From a checkpoint of a small contrastive image-text model.
Data: trained on larger renderings of crowded toy scenes, 22605 training examples, 21.5 epochs.
Rows from block 10 of the image encoder of a small contrastive image-text model, named by matrix and row number. Rows with one number belong to one channel. Each number is 128 + 24 x the weight over its row's rms, rounded and kept within 0 to 255. All counts start at 0. After the name is the row's rms in percent of the matrix's.
After each channel's rows are labels from the 100 images, of 14976, where the channel reaches its highest value: "strongest on" is what is common among them. Only what is clearly more common there than usual is listed. The data: larger renderings of crowded toy scenes.
# convs1: grouped (4 groups) 3x3 conv (encoder.blocks.10.convs.1.weight, 192x48x3x3, each kernel summed), inputs within the group 0-47
# convs2: expand pointwise conv (encoder.blocks.10.convs.2.weight, 384x192x1x1, transposed), outputs 0-63

convs1.7 147 [121 120 141 120 128 123 181 128 125 145 118 101 138 127 138 123  98  82 120 121 228 124 139 136 122 193 136 117 144 108 143 141 118 108 151 122 135 136 125 137 139 111 176 132 138 131 137 132]
convs2.7 095 [115 141 120 114 128 132 140  88 167 145  81 112 131 131 108 127 167  85 154 172 135 130 106 142 133 128 163 164 126 117 117 112 116  95 125 157 128 189 115 127 109  89 146 109 135 139 125 130 151 141 148 131 151 111 122 148 112 156 117 102  92  96 146 162]
strongest on: red object; its colour: red

convs1.16 070 [141 159 149 120 139 189 169  92 169  99 129 135  84  96 145 110 121 122  93 146  92 133 137 101 109 113 120 148  92 129 101 141 113 116 169 108 112 143 142 149 102 138 121 158 112 142 116 124]
convs2.16 100 [112 130 163 171 145 136 123  84 115 105 169 108  90 132 113 112 141 134 128 103 131 115 111 104  96 130 136 165 113 117 185  94 115 102 156 136 196 140 105  83 125 103 140 150  76  83 121 154 121 110 131 130 111 143 126 137 170 104  98 113 105 136 171 122]
strongest on: black object; rocket

convs1.22 119 [161 133 112  76  97 111 151 145 165 113 129 134 136 109 117 136 116 145 117 141 164 130 130 117 138 131 120 106 124  97 118 100 158 130  88 197 150 118 120 133 116  99 171 113 158  80 118 145]
convs2.22 093 [168 127 132  95 148 131 184 117  82 123 101 154 114 163 108 117 128  83 171 182 157 129 132 110 100  73 165 156 174  98 110 139 107  91  98 118 121 165 111 125 140 176 121 100 125  79 116 117  89 122 126 125 143 129  97 143 117 124 106  97 114 112 137 114]
strongest on: black object; its colour: black; barrel; largest object: barrel

convs1.99 120 [102 153 106 125 120 140 181  87 114 140 105 146 117 122 114 145 133 129 113 189 111 106 107 105 120 133 125 160 108 116 114 136 102 105 169 159 127 117 130 164 127  71 153 129 164 158 116 113]
convs2.99 097 [100  90 141 135 169 125 128 127 123 153  96 136 114 132 130 121 113 142 160 171 154 157 100 138 105 123 116 144 143 118 147 109 154 126 135 144 108 121 127 156 173 149 135 148 135 132 153 129 129 100 123 157 144 126 117  71 143 104 123  98 143 151 163 125]
strongest on: orange object; snowman; pine; bottle

convs1.140 090 [130  82 115 132 100 101 122 114 139 118 118 138 142 130  99 136 139 116 126 122 126 104 127 147 147 172  68 131 124 119 121  88  93  63 164 162  86 120 174 130 118 122 144 127 147 114 133 146]
convs2.140 093 [149  97  94 163 112  90 101 155 131 113 104 133 151 145  99 121 128 116 123 129  81 125  93 127 141 128 121 106 151 153 133 154 107 120 102 124 136  57 135 100 166 159 138 139 103 107 145 137  91 124 184 133 152 140 127 168 117 157  92 117  87  85 110  98]
strongest on: orange object; rocket

convs1.37 116 [133 137 111 124 131 126 156 158 112 154 103 182 140 115  89 104 151 118 106 117 153 113 182 112 142 155 145 109 162  82 106 124 125 124 121 142 127 100 121 128 125  75 181 122 147 147 137 111]
convs2.37 097 [118 135  97 126 114  87  80 110  82 108 109 156  95 138  94 183 108  83 131 134 138 135  91 152 109 100 131 143 103  99 125 141 184 127 146 101 127 161 136 181 124 139 144 105 141 136 145 188 129 103 181 128 129  96 101 149 112 159 150 154 119 165 140 108]
strongest on: house; largest object: house

convs1.96 061 [142 152 124 112 170 121 146 129 146 172 114  91 134 127 122 100 148 152  70 175 129  97  83 105 125 136 115 149 149 141 119 114 120  81 153 108  81 125 153 150 139 106 138 122 107 137 131 113]
convs2.96 099 [131 138 112 128 150 113 127 102 152 145 167 110 171  72 138 100 158 116 162 113 125 114 112 112 160 164 107 146 148  91 100 139 106 162 115 135 117 123 115 144 144 148 141 183 170 125 132 116 110 106 111 124 104 134 165 106 151 113 163  78 178 179  90 157]
strongest on: flower

convs1.105 063 [170 150 139 123  93 138 102 119 146 150 166 104 139 112 105 137 105  77 119  82 117 118 137 133  98 161 118 136 111  91 154 143 130 144 122  93 166  93  98 125 115 150  95 133  94 130 142 154]
convs2.105 096 [107 144 115 101 141 213 138 122 132 207 191 131 112 123 147 117 103 122 101 104 104 151 146 138 130 138 134 112 125 141 151 121 117 119 111 112 119 140 105  80 122  96 136 172 107  74 100 120 133 124 149 115 125 116 103 109 102 161 128 120 116 121 187 116]
strongest on: flower; trophy

convs1.98 058 [135 143 151 137 107 129 144 124 171  79 118 112  95 132 136 163  86  92 110 116 127 101  75 161 149 107 125 138 166 106 145 122 106 151 176 118 134 128  99 113 138 149 169 126 106 121 144 116]
convs2.98 106 [156 114 140 115 125 134 116 106 120 118 108 155 143 117 173 122 118  97 102 103 124 119  90 147  99 110 112 120 172 122 137 124 146 104  73 151 136 125 108 140 133 121 120 133 138 159 100 102 138 115 124 101 120 143 127  99 105 104 123 114 188 138 122 104]
strongest on: flower

convs1.145 095 [ 84 128 129 128 120 106 133 104  92  52 102 108 147 111 147 120  93 167 118 151 136 138 157 130 143 137 168  97 110 132  87 139 134 145 139 142 108 143 138 162 131 135 102 140  87 121 153 145]
convs2.145 115 [111  98 177 145  96 146 160 130  95 202 153 146 118  89 142 128 117  97 150 183 154 125 133 135 120 145  78 142 127 141  98 142 125 112 118 144 147 121 148 153 128 150 141 152 125 119 148 163 144 181 152 102 113 140 114 132 164  96 142 119 132 114 108 174]
strongest on: flower; umbrella

convs1.19 082 [191 159  78 100 115 109 113 106 163 108 116 150 144 121 127 118 105 164 114 151 110 119  82 131 121 101 131 130 139 132 159 128 162 131 115 157 153 130 118 148 149 118 152 117 109 114 133 187]
convs2.19 097 [135 137 136 105 122  96 145  85 122 103 149 130  99 143 156 118 150 125 123 110 145 130 148 115 106 142 144 170 131 148 108 145 152 194  79 134 112 126 128 137 134  91 137 157 100 125 104 157 169 142 153  87 109 148 120 100 158 118 116 101 135 121 130 142]
strongest on: black object; dog

convs1.124 076 [121 107 132  88 102 130 108  98 157  93 170 101 150 150 135 109  79 132 139  82 159 129 138 125 106 108 104 118 115 143 114 119 134 119 141 136 130  97  87 111 135 144  86 124  96  99 102 171]
convs2.124 096 [ 92 178 119 142 125 164 131 150 158 130 101 126 115 112  98 100  86 119 138 164 147 100  95 136 137 118  69 122 143 138 132 109 151 154 128 104 111 116 153 109 174  89  99 117 120 164 119 117  92 109 118 119 127 152 109 119 104 117 138 123 113 147  85 142]
strongest on: flower

convs1.36 096 [120 125 125 136 126 129 164 110 123 115 131  81 155 151 144 149 113  83 116 116 160  97  89 135 152 160 135 103 126 106 139 148 145  90 136 148 139 115 107 140 124 124 191  88 101 164 135  89]
convs2.36 092 [178  99 130 182 140 143 136 126 140 124 134 139 147 133 136 110 123 124 123 158 122 106 141 149 161 140 125 149 121 166 122 142 158 120 114 113 135 154 133 157 132 125 138 162 132 104 159  91 116  98 140 142 111 159 128 139 144 149 118 140 116 148 128 148]
strongest on: red object; candle; rocket

convs1.46 090 [120 141 139 153 148 135 139 168 101 128  95 174 108 110 140 139 120  90 126 156 103 111 195 106 137 102 108 130 163  98 130 119 155 154 108 185 131 115 127 107 104 132 137 158 134 152 136 139]
convs2.46 094 [ 95 130 111 125 119 129 142  81 110 125 122 116 113 104 128 130 172 178 167 133 180 141  94 141 145  92 143  49 142 117 134 155  94 147  90 105 102 118 137 107 115 103 156 151 107 134 140 138 140 112 124 128 114 123 135 130 115 105 115 137 109 102 127 114]
strongest on: house; rocket; candle; largest object: house

convs1.133 137 [ 88 100 130 135 141 112 171  91 107 138 129 131 120 131 145 132 154 141 109 159 120 119  85 122 150 158 140 113 125 162 121  95 123 109 156 184 102 118 181 149 119 100 151 105 156 157 107 136]
convs2.133 095 [117 147  74 110 121 126 118 148 131 136 131  96 132  58  69 116 101 132  71 174 125 116 162 128 121  84 155 119 108 124 112 120 134 137 118 191 138 106 105 155  88 121 155  83 159 101 166 116 117 104 125 164 154 140  99 109 112 109 118 101 173 144 121 158]
strongest on: orange object

convs1.49 072 [ 88 120 156 168 143 166 106 154 115 146 177 126 126 184 110 109 140 148 157 139 118 111 119 124 137 111 105 113 143 153 122 135 117 118 159 169 145 118 138  92 113 127 161  90  81 109 126 136]
convs2.49 104 [117 102 144 138 120 119 123 144 101 158 116 128 128  78 129 111 141 153 110 151 145 150  78 127 140 168 118 136 148 109 146  81 112 141 142 141 124 126 150  99 104 104 120 145 105 103 110 150  86  99 128 137 136 133 108 121 138 111 121  98 127 132 136  90]
strongest on: count: six; ice cream

convs1.164 082 [100 137 137 106 121 156 102 161  97 126 137 104 122  96 160 132 164 144  73 113 121 133 164  99 159 128 131 188 115  89 101  95 133 128 143 138 137 122 122 134 149 124 164 101 106 119  94 121]
convs2.164 100 [120 145 160 170 129 154 134 141 125 162 113 105 131 142 134 128 120 131 168 111 149 129 142  85 134 139 163 121 135  95 104 152 147 147 131 138  89 112 100 138 118 168  99 157  87 124 143 164  77 117 161 153 147  98 144 147 120 149 172 120 156 163 125 154]
strongest on: count: six

convs1.117 059 [170 155 113 133 142 152 196 116 105 139 130 122 156 121 103 140 130 150 119 107 125 129  76 147 123 124 106 137 143  90 110 136 111 148 143 116 122 127 118 136 166 116 102 163 163 127  96  71]
convs2.117 100 [ 66 122  76  76 104 101 153 158 142 149 113  99 160 127 157 155  91 126 159 135 111 159 151 138 111 110 155  76 130 130 100  98  96 153 112 139 111 135 157 111 168 157 149 134 150  68 139 124 100 136 138 122 119 155 123 135  67 143 123 144 171 134 103 132]
strongest on: orange object; house; bottle; largest object: house

convs1.25 088 [111 100  90 107 122 107 156 135 156 172 164  86 114 117 151 117 105 146 101 109 146 110 106 127 121 156 122 141 105 109  93 144 101 150 133 111 163 105 121  95  80 176 122 133 115 157 126 117]
convs2.25 101 [142  96 150 126 175  84 166 106 122 136 133 106 129 150 115 112 164 148  91 131 116 104 136 141  94 114 123 128 127 110 156  93 142 133  93 105 152 102 154 129 139 135 118 155 124 155 174 143  97 112  84 111 158 172 123 121  94 158 103 122 102 118 128  96]
strongest on: black object; chair; robot

convs1.97 127 [118 166 128 160 116  96 147 139 128 142 141 116 117 116 167 115 160 108  78 136 114 118  47 113 104 150 148 148 135 145 133  88 133 117 171 151 121 143 151 142 127 122 132 118 157 165 132 128]
convs2.97 095 [ 93 105 109 130 146 127 136 129 113 105 126 143 100 126  86 131 203 126 137 124 145 145 162 159 153 109 138 165 155 112 137 131 119 106 139 155 127 154 138 163 157 114 143 110 127 165 135 128 151 162  79 119 136 114  94 120 104 148 107 135 152 120 139 126]
strongest on: orange object; candle; rocket

convs1.10 103 [160 162 125 148  72 119 129 123 161 132 144 139 117 121 109 175 111 156 113 148  91 124 135 126 139 114 129  90 124 104 104 112 154 140 122 183 134 111  92 128 129 115 146 181 111 102  90 135]
convs2.10 095 [129  86 111 125 138 103 140 155 171 198 129 113 156 142 150 105  70 173 112 127 101 147 123 159 109 131 141 111 148 114 141 177 187 108 118 111  63 122 146 146 108 116 155 128 134 142 145 176  98 122 149 131 153 119 135 135 145 117 150 128 117 101 111 170]
strongest on: black object; its colour: black; rocket

convs1.29 114 [132 125 137 114 120 109 153 187 152 115 112 150 136 128 150 141 114 156  63 149 116  75 167 149 128 123 115 113 176 102 116 138 138 125 133 156 124 130  92 104 111 160 120 141 170 133 136 145]
convs2.29 091 [153 112 132 131 114 156 126 137 121 134 129 116 158 148 107 119 122 120 138  98 123 123 139 114 130 138 176 145 121 135  95 156 124 119  65 141 113  81 152 120 108 140 139 167 105 143 117 120 105 145 142 167 128 133 108  84 139  95 160 144 139 110 163 139]
strongest on: house; teal object; largest object: house; rocket

convs1.142 079 [101 129 115 154 125 132 119 140 126  96 127 147  99 158 100 149 160 106  64 159 132 112  59 107 116 136 107 137 133 153 134  59 124 116 128 156 114 120 115 148 139 126 123 150 121 153 117 121]
convs2.142 103 [105 123 126  84 130 127 105 132 130 127 130 129 148 159 111 123 108  87 130 196 111 113 117 113 150 107 127 107 148 123 151  95 154 141 110 146 149  88 136 159 143 125 102 130 164 136  86 151 149 168 124 104 113 136 121 136  94 131 146 164  80 110 146 115]
strongest on: orange object; rocket

convs1.120 159 [113 115 132 147  83 201 138  96 145 130 114 116 124 101 114 163 133 133 130 106 155 128 103 125 170 125 149 128 169 111 141 104 128 122 123 121 208 144 140 130 124 144 115 149 155 123 139 135]
convs2.120 107 [126 126 141  71 128 116 151 123  92  97 129  79 102 137 107 131 110 102 138  99 139 169 103 105 106  75 100  65 136 103  98 128 136 106 136 136 109 110  91 133 110 144 113 137 108 157 105 126 161 123  83 134 119 126 112 115 131 123 160 144  89 102 115 124]
strongest on: house; largest object: house